Weights of a small image embedding model: 64-pixel images.
Rows from block 13 of a small image embedding model, named by matrix and row number. Rows with one number belong to one neuron. Each number is 128 + 32 x the weight over its row's rms, rounded and kept within 0 to 255. All counts start at 0. Numbers have three digits each. After the name is the row's rms in percent of the matrix's.
After each neuron's rows are labels from the 100 images, of 14976, where the neuron reaches its largest size: "peak on" is the class under the peak. Only what is clearly more common there than usual is listed. The data: rosettes with rotational symmetry. In brackets: how many of the 100, against the usual share in percent.
# gate: MLP gate (model.blocks.13.mlp.gate.weight, 320x160), inputs 0-159
# fc1: MLP up (model.blocks.13.mlp.fc1.weight, 320x160), inputs 0-159
# fc2: MLP down (model.blocks.13.mlp.fc2.weight, 160x320, transposed), outputs 0-159

gate.239 063:175134111160102193169134111105131129107101128158120077166103138153137153150085124103110070103157111139131091144156120110049105128121113165149092136071149125098136166120136131173155100065144125103105134120117091075160197151214120120172157123149106155147103160092065086102157131117094149160133120172142087132052171148130077073124102159121189186130105099172131130070125099123198154147120108127141182128119108156125162140203110168198131116130115102174170089154107114167166151082116119
fc1.239 066:118083097157147141165095119110170134112141194141130090103181142151136104139118113101091171111112096060152139096154104155130125112135082157153127154135152067071117108173115126162197134109118177077126100117131161182138055143169155096171111180132102081116115143097106117165117148110156123144159128171117151067081188116111091160203153119131190138063115153160145146159166089140127188126112146148153184131123045145154123188127109102120125156168108136169199096168184146096123154102131128
fc2.239 066:123105182110134112174123180129131153136113077170106141100110081095138144029145161166200129098105188171119146104115163121076153119150228100159117175121090113149109111109148206147086162133149078169179104158062098140187101098097056103162115148128134107155108127113167118159131154119159118110087139098164092134155168121119160102125142110090133163108127109116104124099084172145150138112115151181091110086156129143117103092155207155154103087171108110082128097130127162163156139156143163
peak on: rosette (89 vs 45)

gate.294 069:169084118154154141127139170178096131158119145177109085136150132116207181172162167125126118104133079075136083168113086157108142182184145097062149180121085109171154115139175086156089111128138089136151091109081135119110123088123159142082169105069120124068121130097119128114113092124122152065094164174145152095131115123089144132114087133205113099129109145138062064167149149123103134129120155155090144111175124069066133153181168081172178141069092174130108113093118117115094135138136113
fc1.294 063:113111148105211173157094169088108102115174104108116056144129135145133138126157116100187118085195120134067048163111138114164093175134154147106163107098143136131129152103141132039140079093098130066107157143187120097094149119136126119179098125123075150190094145139138140149101176138129140155189154103128131103153159121137050149125127108153093111113133123146119164156113158137110067113144113083164129093129102141161121153137089114139165075197199165177077133193120107097146130092110107
fc2.294 070:161091084100115116147164164099160182065144172107130106170093151139117103146153148129086188175119107095123130086147115086144090154136102119180146125122098080168097175113138124137129206173154107155158086101110040106157092110170114149203137172117118124097115157102106122109103133113166166084187118059156082142097146084052133136100102157147148105161107128165132135120141075042129134141140157125118130153118145103110118123148124135139142160134055157152195076146093113146143100137127206
peak on: rosette (94 vs 45)

gate.197 074:099115129180095116130049087118106084149115111102143116162105046081110073117111131123142116117096162124084066115143178093164148151056175128093154118079105150120083162117098155122118106150131169132081099114188139202086102184156113140106106135104124124145104172122109128092134159083121132124107147143087166162146138146123109141096136107060108179071159146179113088089081119169094151172162063156175132129174140124121169149095130118126175123144165159130172096187120141160133051129123088
fc1.197 082:108138087120183140162059085096163090126163123044154130136142082139086127157087154143132109146182111104111124128146134130113224217100152111161187146151091106185109162112139173168107168148118099156108064135107155118109126137109101177098128152070124088143095136130173136111159150081142191100143175113112138116183142111144114121113160096148099169116175100151094086108108107188147169132151096152171209123145101172116122128066108071118109143125116158120128149165144160160113098145132074
fc2.197 083:079125131134085143173078194121155155101161106164095088097169139086151153146125159137096125135141087124087142084114174135209140186162137101123093073134101204129132127114132156112111093088184124186097162152090187082154090137159136108092114164112086187135124085185165147108148139156097147134117119105100174120140129145094142130159178159193105120178104139077050111144149107158096139117140076106145127147024095098116157111059111174144126118147159116126126107131157163136130124151105110
peak on: rosette (88 vs 45)

gate.154 078:101188137091118105111084109121113086187111054146077145198131103076137092087099145172161119136161101136127125166120170086127080131111134128125149166112070141100145101123097142163115080189157067180113132094134112167142128146144103182138157139148130149105086174147135131132112093102093174170147125177103140073088110126139158124201128126149133164164087159140087102097110135117051131148128161111233075117150107223144127077117095183125147107126109114126148131130155123134182108127158118
fc1.154 085:180146122121167142145115093118104222163114172145126138159125118190132131127147094072163106155129070153105120060153142129060102133160158112110116140180107137075166095139138162214157115135141102188088112098094121161084095105109109118195114132139114076160090079162123176151128120102140159135095081131093090135120041135145110151083094141125111104107093130140135125126153106111167120137099129083153095117085175212168052155117160118147166114182092172088136099113128088107145140121119114
fc2.154 079:143113110149110166105090149090152169108126113075127106115137081119100103133115077098169123087172145105168151119137164092105159137125095130131144082152168111169132150119100093115130176131187154090097152106158102112169197149198148186164176128134129145162149070131102118190151161100098122133140048116188168173132107149100184140146130114120145108141174103227167136154138127132109078146116124059139073093162129110164094113167141107062068144063160159099093134126118156111077107131095119
peak on: rosette (92 vs 45)

gate.92 103:198105174154118111063185083125148126072133131115131130122097141111129074121133167133156127103134060100117108136150172147097121112141147084093096121139169117124124113138158154066146187130172190158155102137163104161158122141086098138118053150115106158091148147136112124091172120166106104135232149095065096097117142151096184101153112081161174128122174103069150118124104107122079111142089173149193129110120126153065182101099095147183148158081119104147138156184119104124117194113123108
fc1.92 112:120069164092156118103155133072120180121163113138071176154138100113172110104171096151141146115063158151129117180135168182130135148087137147057084124128149088171172143118135123084107185117105199151175096150137141112081107138077119128108125115103117179059075095129115069125109192110182124154151106142070134156085117080103077087189150105117157103142116168152123114124135146166114166154132148110104126113143133120147170149194083128158136170185187105139109171175133181139137132136123076
fc2.92 108:114136111098071139082099102217106121192173124159105140107135145136138134098049150122152121165114134167109126171032101071110136145132083127160161115162110175113144060091141110124148212085119125116114125090147144150166096118134081119092125151149143118111095117163156138111188142155125164134109097119157118186182191092091160147109145157107103159145111064058162090148138123148138149120153115160152163156098144123149107082110179167089086071157095152101124121154122128085131090146130198
peak on: rosette (97 vs 45)

gate.139 079:093149100135133078157193144056167078181107109173135167085088170134125149143099138100130140147151122103133081166132167136174130079154085186156109188135150125042101138158133147149087190124116175131092124133124154141139132129095109106165112135138130131138117105138163081168105120080129207102131075149101093123176177114157110187053123095105090123147157094163106165155088189099115125115080109166136119108156100116123164130097165144122129138162111179116077129037154133136082110091146155
fc1.139 089:148105136131128135103105150180157065156049149106084167163135137145163100100103117153122054191130112137133101064174172088138176085122157158132184150196125121145148139091114094176161105135127076129108114137126197171118150147086077145131126095086154138110120088088131148078136185117082166093146124077070128171164147140120112092098107184189116115139157105134120178129143130114138137110151145145157197098127143148179171129141113115133146119143140142035141162163077090125113102185157107
fc2.139 090:188106147116128145187137185142089065135140114170144121177087173118160098207135090140170111158087134112157056083155129139141138131095128089182139108065044090165077119158168136136150099135143089085132165089141148110134178095161104132080138149106100092157117172101135170084077091119133120142156100139116134123094110095169150141138119090186094059151116108092147161124056151165161102105132097137146124091148165127165109151149084073143154161168164180138097086115144138135166140162155120
peak on: rosette (94 vs 45)

gate.267 094:161156162162077079116097108085104170142102093169075108161099152104072041144169085165142150102108135093145130147120193144092184089131141114119140106129066123093126128132148170172134140129118143182122147087157108095145086082112059088097106162131151166117108085156144119127137104107138095126142096138152098162131111171131207173127101145138176102143142098094093132149148152108100164153132173165098141138169068092112052085166115147110099165106125106137078142126182090105079173184146075
fc1.267 095:105158108136179133151082152154160137116179122102107124111085129084165088149143117105188119156130146147148109141113128138137136094164090119135112092079160181122175133124084137122170113155126120057104109150102168096149112122128113096160194116113119100131153187137109105168090081114122127147091089126169125074103130178160073101101158158194092141133094138182098109133084177096151140105107136084130015148134224132117105125067100144150119117104123120094052142086165090091105138149136202
fc2.267 088:114106167091082094179152089106056132138140102131123204157155127129114113086123137173147171094134197091143081114098209130170129070070178141103075151131076053053128229104118151167136123135134121158137138197090084114099140143081142140140109141127184108127143148128141137126146122129171126171129143195109128195114121166126116181127154116088157139124120136086097120094097136173154121145174140122119078097139157139104134109130138143131152092212118116152123149102136095111131154146174106
peak on: rosette (97 vs 45)

gate.33 104:172165108097114148152074105128134070127133186094127129146124153086159159139076147174147145171109155161129099138145158141123191123115119120076075106178163123190079141144097105086092126132124100128118156094141132110194192110164089151111108083111113132121067162135085149067090170135130157138179140128107127167150174113150079154077112168167083168104133140154137139095161145144136130140144116109092038111073076089131157084099171125136158108075180116188067100141131118118185086133160135
fc1.33 110:130118111080093105160092113200138139127164114160166056131162143139085106151082160169115082095111096148137099116101067120082159144201101088129131155136146155083140133106184071163115102088161122142142086144162158175167123160140098173157130127108149117164107150154160114171115155126113153126107081094100119048202105099134117075107109104167157134104157186114142141163124135077222163080121142112125101128138133121154181136091141099092130101101078147169143126156129101098064098120058112
fc2.33 110:140080132099121123126089128179171113122155166088177087106150147139107113040105123085173147087144181131099220098105093116141107143164133097137141125116107124126165188180103114139132183134162171075117113115111139187096108113154129177179138099111109179162141042109130130195147130165128151096067181157114184045152138153101095148103156166112102116156137167095135137134173122120145122122120179108067128162130080129157091115080097178126104113117084106166124115086091117128095153142104139
peak on: rosette (90 vs 45)

gate.234 072:072130163091092127080132096169143131150145100136181129175143145021112172088186127114116121093136161155129180150095125170129179158161183103080163142128131123141094123102113162114080165130160125092110124127132072141175163179171093128126163121125092112144139112101120154142170152164095124098142147150125159134124173124147158112117113072101178158116110164128124145051126149191120073102142125076068125135157161117053111138063202138133170101136102163107148126101201172113146167087124129
fc1.234 077:154175142139118204157131170171118133089114154112173084094036101150149116125060152143091161139128133117078145169173189114096086133103166182162133113190152145154134111137117129149103177093164152114131130089111138109116111114093180093114156105117121114111122156189117175116153083177159066136142168064126127127132149124043128173165122122150102143105108072158124146166124110176174146107178201179110139152125116162133077086150099146125102108123118128161101101132068101192141083152126133
fc2.234 068:078084088115052124094054140159136049134185147137151119177149105143082149137096122139085044137140134125104122160203120080105086077109133117122128163125187160131121171162159148111168141157117112129130121142110169126108152168161102186125218083093094143168098171156084096138145130104122101116162182088097125140110142149111154135071098137140086076109167126131148109186131159110138133161160168088121145141144135131176145132106153127045117164105123155066125123092140089127177130121164111
peak on: rosette (84 vs 45)

gate.165 077:100096124153150170081126168102110152119153145153147136128134171123127107152127132100160140089132151075060126038173131079130128135100070131093114075135106090101115132105136129146141101156131128049120122102103118080132185085167116172130107121119127150120095145115084138084125133103166153071166096159092108183125145114172152117185114164187101190202129118176087097135132064172093121143149128159147179087129106118161125111131106094151146103222106181097147127194105143084066146086125117
fc1.165 080:125133148146126096121199135129097144115131092105151096171096110156119125117171144134189091128159143090134136163041214109154102128127083111141191145105095110109119081187153141088144093166127165111133055172122109113121132129131136105155135114160157043103102135142156137117089089130113131154092110091160047122094128175120150086160153073156157115077181133129120082120135124157103179187152168146145122133130136191096089171156127060150078098087114167104090107107066096085131154127132112
fc2.165 085:172125128142077074149130144151158127155135099147075128100208104133125163122122142143162109125152147156124093112139123113133133196135128130152143100111089147181129099180072160171130097098178121084127127103147198090118130093198098180086108148145138127107128092129073180127113095189085092124133105161142061134093104086188138117103140113165145123131135186129176095171186129091126156130112156078125182133145120141164132132040180143089096130199153110163111129098072125118088148062144093
peak on: rosette (98 vs 45)

gate.306 089:115169119128125118092170167133140167146175100201130100144153092108139101094169123159123136093124078122132172142061185112133138137097105208123090168136127114123097100111157143183124160077067104090112093126070063083131139190157164141098136117151087133095136150127121111128142105149167187118147170133094130112131141095151086102092158100096126162151095125128096139210111126135091158191177154075162173158097129130113067137083131179121104099127118170091099183092136058116122169088150093
fc1.306 091:147214198127153132098115142147137110111156179133202146117104135150166157137107119133145097086148170141070108120142136123126163066118099146207153134165088148094124097183138144097105136145102175097148102163130117161096140107134134096078073149133131156116144119114099126112077060125069184136058116130140146060167128138123075133148148134100186131142092115147096141186142147111116162141090158150189117147112131062047089102139142168116145137114195144146136186147137115132115128047120089
fc2.306 081:120157086157131110098142098169112153073132136177112127110126109166210144128106148170085117116129129068176101156117094148115140068119129150088122118116086135118137087190151128068130155089092085045148112121141182113157138114146135142138144149181119165136107078139105146095107135145140170148103031122169175143166145107128139199161091128173136127122170151151121168164101155098096097168156096125148092128140111102134146100097167133121104108175135050170189149158145090165089151194089189
peak on: rosette (94 vs 45)

gate.134 069:203151181064119140096060135122098147146148127109113166114173105170117096168108160179176112122151105094111132137165089131160138130063086147082128139116119095114162103148112099103158126112143061095076178128144102092124136147151124133077117145143159081133155119165082130079170105135158167134113111135088126134142145101211135130120085155202126132157193122135129127154120179087095195081160137153157190092111159158106126151119144107208115111155152100099188122152189097071151157115122165
fc1.134 067:189158148072100108136103133172103135153192103112053086122140145164167102193087110110145140051138051109137111133142068165169090097168119083117186124166144124202126091138104101097167153102161133136073122146128121113106129121139143119156169200125169110149124092093149109148061094104158138124116089134157096098160137090146121120166090121175115114146073146153122140184137164098079125088061084134124106145154140127155150118179101137127199152167188098122137090097133145129159131111093097
fc2.134 064:146082103126122135139158109174109149110094192104135126122098158104166103173069125153093158150181158067075121086121080166109134145108139118113087126064129131145167119102179170099112101154122096119104161136133166148086103131144203106118146122112062091093185211139137111100100150103127156137173156116162146176130137135118152153117181156115139152154135085098111191148154146158158170083107105170167124083162133147148164082166153106113114147105173196119136091148090155105089144140042053
peak on: backdrop (96 vs 55)

gate.219 088:152186159111106085131126135131132129155104095062102150093127086131178078095207178112109152162136145093134144165091064141109129141141084127149175121060081134082078091154111142125150168112111146139064142157121087125100122097138175069106141100146135144118090184080124132160177092169118121140095082148105150176114085162104103112141105153140134124148129089176175134105197119144079087195071098145163154135153084117172067139079165088140128160061144118124153102094075131125115135119098135
fc1.219 081:151134125094125144100154144094171099104162083175108179139120146144140099114078110172171175147164164092110134179075171129125105159133160105107086127180186128104132164121165126148157177068109101151149105068081090139151071129140134138089118073167090114123098130112147124215137123086152102201119146105135165128075149138102116135109072089160170130145031112120179120142139157165129191088139112079164101130147071112138078080156133141129148138093140164182122093124131121131084137152090082
fc2.219 084:123110156157195154176185115075126104153169117127129161119119074127162100067164128102095195165186102155162127101125140123137160113131166108073109104126111100099101161088099151107113169189133102141155106120102154092131137125096121156131144104074140143075158124129153040083090152075082134116159115163137142113073055074106166093138155123156115117118067186160101131152096164157152115112128189139149143192134160136107133063135148129076182171122113107110165113145090150118158092173184118
peak on: rosette (98 vs 45)

gate.238 079:125115178135118028121102184107086150114058148138161137149119081173161122131153098106134078091094151138116148100138156137107139137110114138088135121116047075085070151129138123054121123177200095081117119136137096138200170095111162066176118131181114174109080117114058188126136086171108147156166123134115150122135140110156111115164122123168117149091176088143130122185059121146080164137113139137138163119075151118116127182134099123152171123100201123176130135129141099132137134169124119
fc1.238 078:166118147134088118114136123139170133124165102052105140116117128111156135081064161212146090137120122151118114162107203159113144127099120094137119147108183155170128140186097152080087147100089176138172149142106156140107151153113137120116164153127113094101142154168098071080139200184124120171106166095097176143142092094069103145116143125106072109146123142096118062150166134093180125096151111033082137116118133088056200159155121114092124109133114108098094089172163127165107108100094110
fc2.238 072:143154154212149132123067173111153159128095198195066141131140083135107054157128136101153219128147101160081159091178080104101132143139123116075134097117107096158086178171166076113178104171162138152182142116134077124169175075176149079178082156133111145086152069109136117099140146106093118096141143141127131153131100050103185096121129087143118141173128128102117097123112095111094159089138106142138134134149116124119175101175124104117124147110133127071149169122114144066121147120116122
peak on: rosette (82 vs 45)

gate.262 163:166133115114097119105109095127129126108189128120111153173161092128146138120131169105125083144118086111136081146124170068084128183096164151091166122101148092107103086207091147123123146074150121150137091085093121162168061136160090149095123090205087145138099149174141114150146105096087122199160150100156113150144144089176124129141111086174061090115146120116130152242185145119149115118152117126182142116110041171165107095081130128159101056153121148118114131147131087110113153136153138
fc1.262 167:086123144123170133176153116149091103078204111194106120141098095172102110142231151188140084184130142103088145113141139123103159159124077129192105137121121169047129147115121084137140067121168165116116139148134093163114145121185144155130143130090110120186144107120133146130193112097148151140116098115098106137075108086105161174184133090111131095138163110124094129093094130114149025162115071148136165103115137136131151040162092113101104112107155118082147163156130125151102156115150086
fc2.262 171:145081159125153121109183146124150125087078138083131078149072096045100147116144115137137155152171120080177177083117099178151114086100107081125074070093104167139133199086174106169147127144103133137161197080129175138130127143153087116155117119138139110092172133139138151102094170147160164069120114177112145135091107130160169107130089127157152126140085144084088131084113160129137155132111179101089134144173073167136112099160159104179212142075106161150081117148100113121105096169172112
peak on: backdrop (99 vs 55)

gate.50 090:166102142106154138141124126141114106122159146172086149083134130126103095108094101195143116174175120107081127175193147122179104137102102154121165204166110113146165136172145106156092134166156080060144101130166084164181153109135165112123158107162104172088189133088122114106131103151169205115109138079071174131063116064178142149122145116139114075165131138161155118138111158167138114091160103133119144084125161071147157153157127150104124108097142089028140131113125079162061145141121106
fc1.50 087:048154128176116083116089170114113145116160091106110162147089045141131102090129131173170138109117048151129118084087163135077173140128122165101070116149095113104111191143125153047096161138154152152156174092099127089131131145067146125115149140167106142047113132167142126154104161114091123209155157081161124111106137147158132131197127143108109114164129097093126171176134135111105165118117222153116151168156089084142167054126141108134140152120131127155112121125133160140149129169073116
fc2.50 095:141123146205181080101111112111127116099088120113183117098103125122165145176145167087130140180063083177173072080096110144122150098170110102096108127123068140145115107096120133146174136091216124095130154174082093157160118114083102115093074122130153058084133122113179163176125182154090132078067121127147115089151101112172103112119094132164164144132113107158096130115154137151091106122175149151122140163178155139117153075099151112166167113081142121103145160119158158087102124222127117
peak on: rosette (97 vs 45)

gate.113 053:197105106150130172175154128138093117096132156139089163127144098140100127125126175167144185108171117128133139227133229092069172133174140123110146142133132136127106098114144165098111121109130165104064082155128112115106072103151140152086111132150071119081143096156163161146144142163106104159208094177078131096189142130134108133137151097171118147128147123116175196138078087124152128159144160094130076152132110106058153110156156124180091132146103171154155142089110155058102164163131109
fc1.113 057:116174142158155115183079124123167095200171143148113143123140177102138165158099186081193145181146149164131134156103125093108118094154142149104179126088111179119117187159096116121097105106119130191055108149138087117165136101093168159215167143091074097144154169155142146154097107102144090141128135089106127070112170151109077167130094159114088122102116131178159120107178125092131103069123141117157166121172120186134112081132160137074146136070141181099126077155096131106121090146145092
fc2.113 050:107188147179138119111208188117187108096150140085098113116111120184132094130163125184093141140123085070177121139112129198142108134088133104090125117101121093068083090138098151113138143113119115130123098110094120122184086142113150123190123092117131139149168154091133117113109113134174144152173112099120057039094197102108086092078124152148113089116166140129099180118202135094134152155163094150104077171108135199143163130152100125167127150151125161089132138106087088098144108159097178
peak on: rosette (99 vs 45)

gate.133 087:100155093108110148121126130178117163126129122122133086128092148029151135205203152117112160167155138112144130139147128150056161180132128139109122104102130155147122110046146157134145124114113168071084205136108078095125153108154128096100186134137125121142124130133168077031127164171148080067183173142115105167116060164117155119142126130103167117169176130082149142118074116102139110125175150085125129117135222131121139160128189107145159183126127123088144122117149155135097109153128152
fc1.133 094:115167057112163155162144114042113129159175090103124166099143123127150105089132147100083138089083126113164066155100145157084144137099139123114097061100164188114144156148126144084110097081104168157129131158097096169160145138153156085136117153148110043129102116165149175157144164084173131147133097157164120128125141175172059171140114104123101185148130121168106126065123167109170092159123092086156099118086205192168109154099154161130167119155130120106131090072129173114163118159109140
fc2.133 113:088143117065151162125139154164076056145114113115147153103103136122149110115148140136141130150116098128155069113123148127166168095179147117158092066131095184084141151102223118096147097098076170159160149114147130141112189109069135110117152126122136110091142175133101108066108143150178079135181137160149143137085156091202122122123151160185104158128111126055091202111070157060179074133154102095122128125116150167121160068128172112144120127139106113153120076103151144100150134167170128
peak on: rosette (92 vs 45)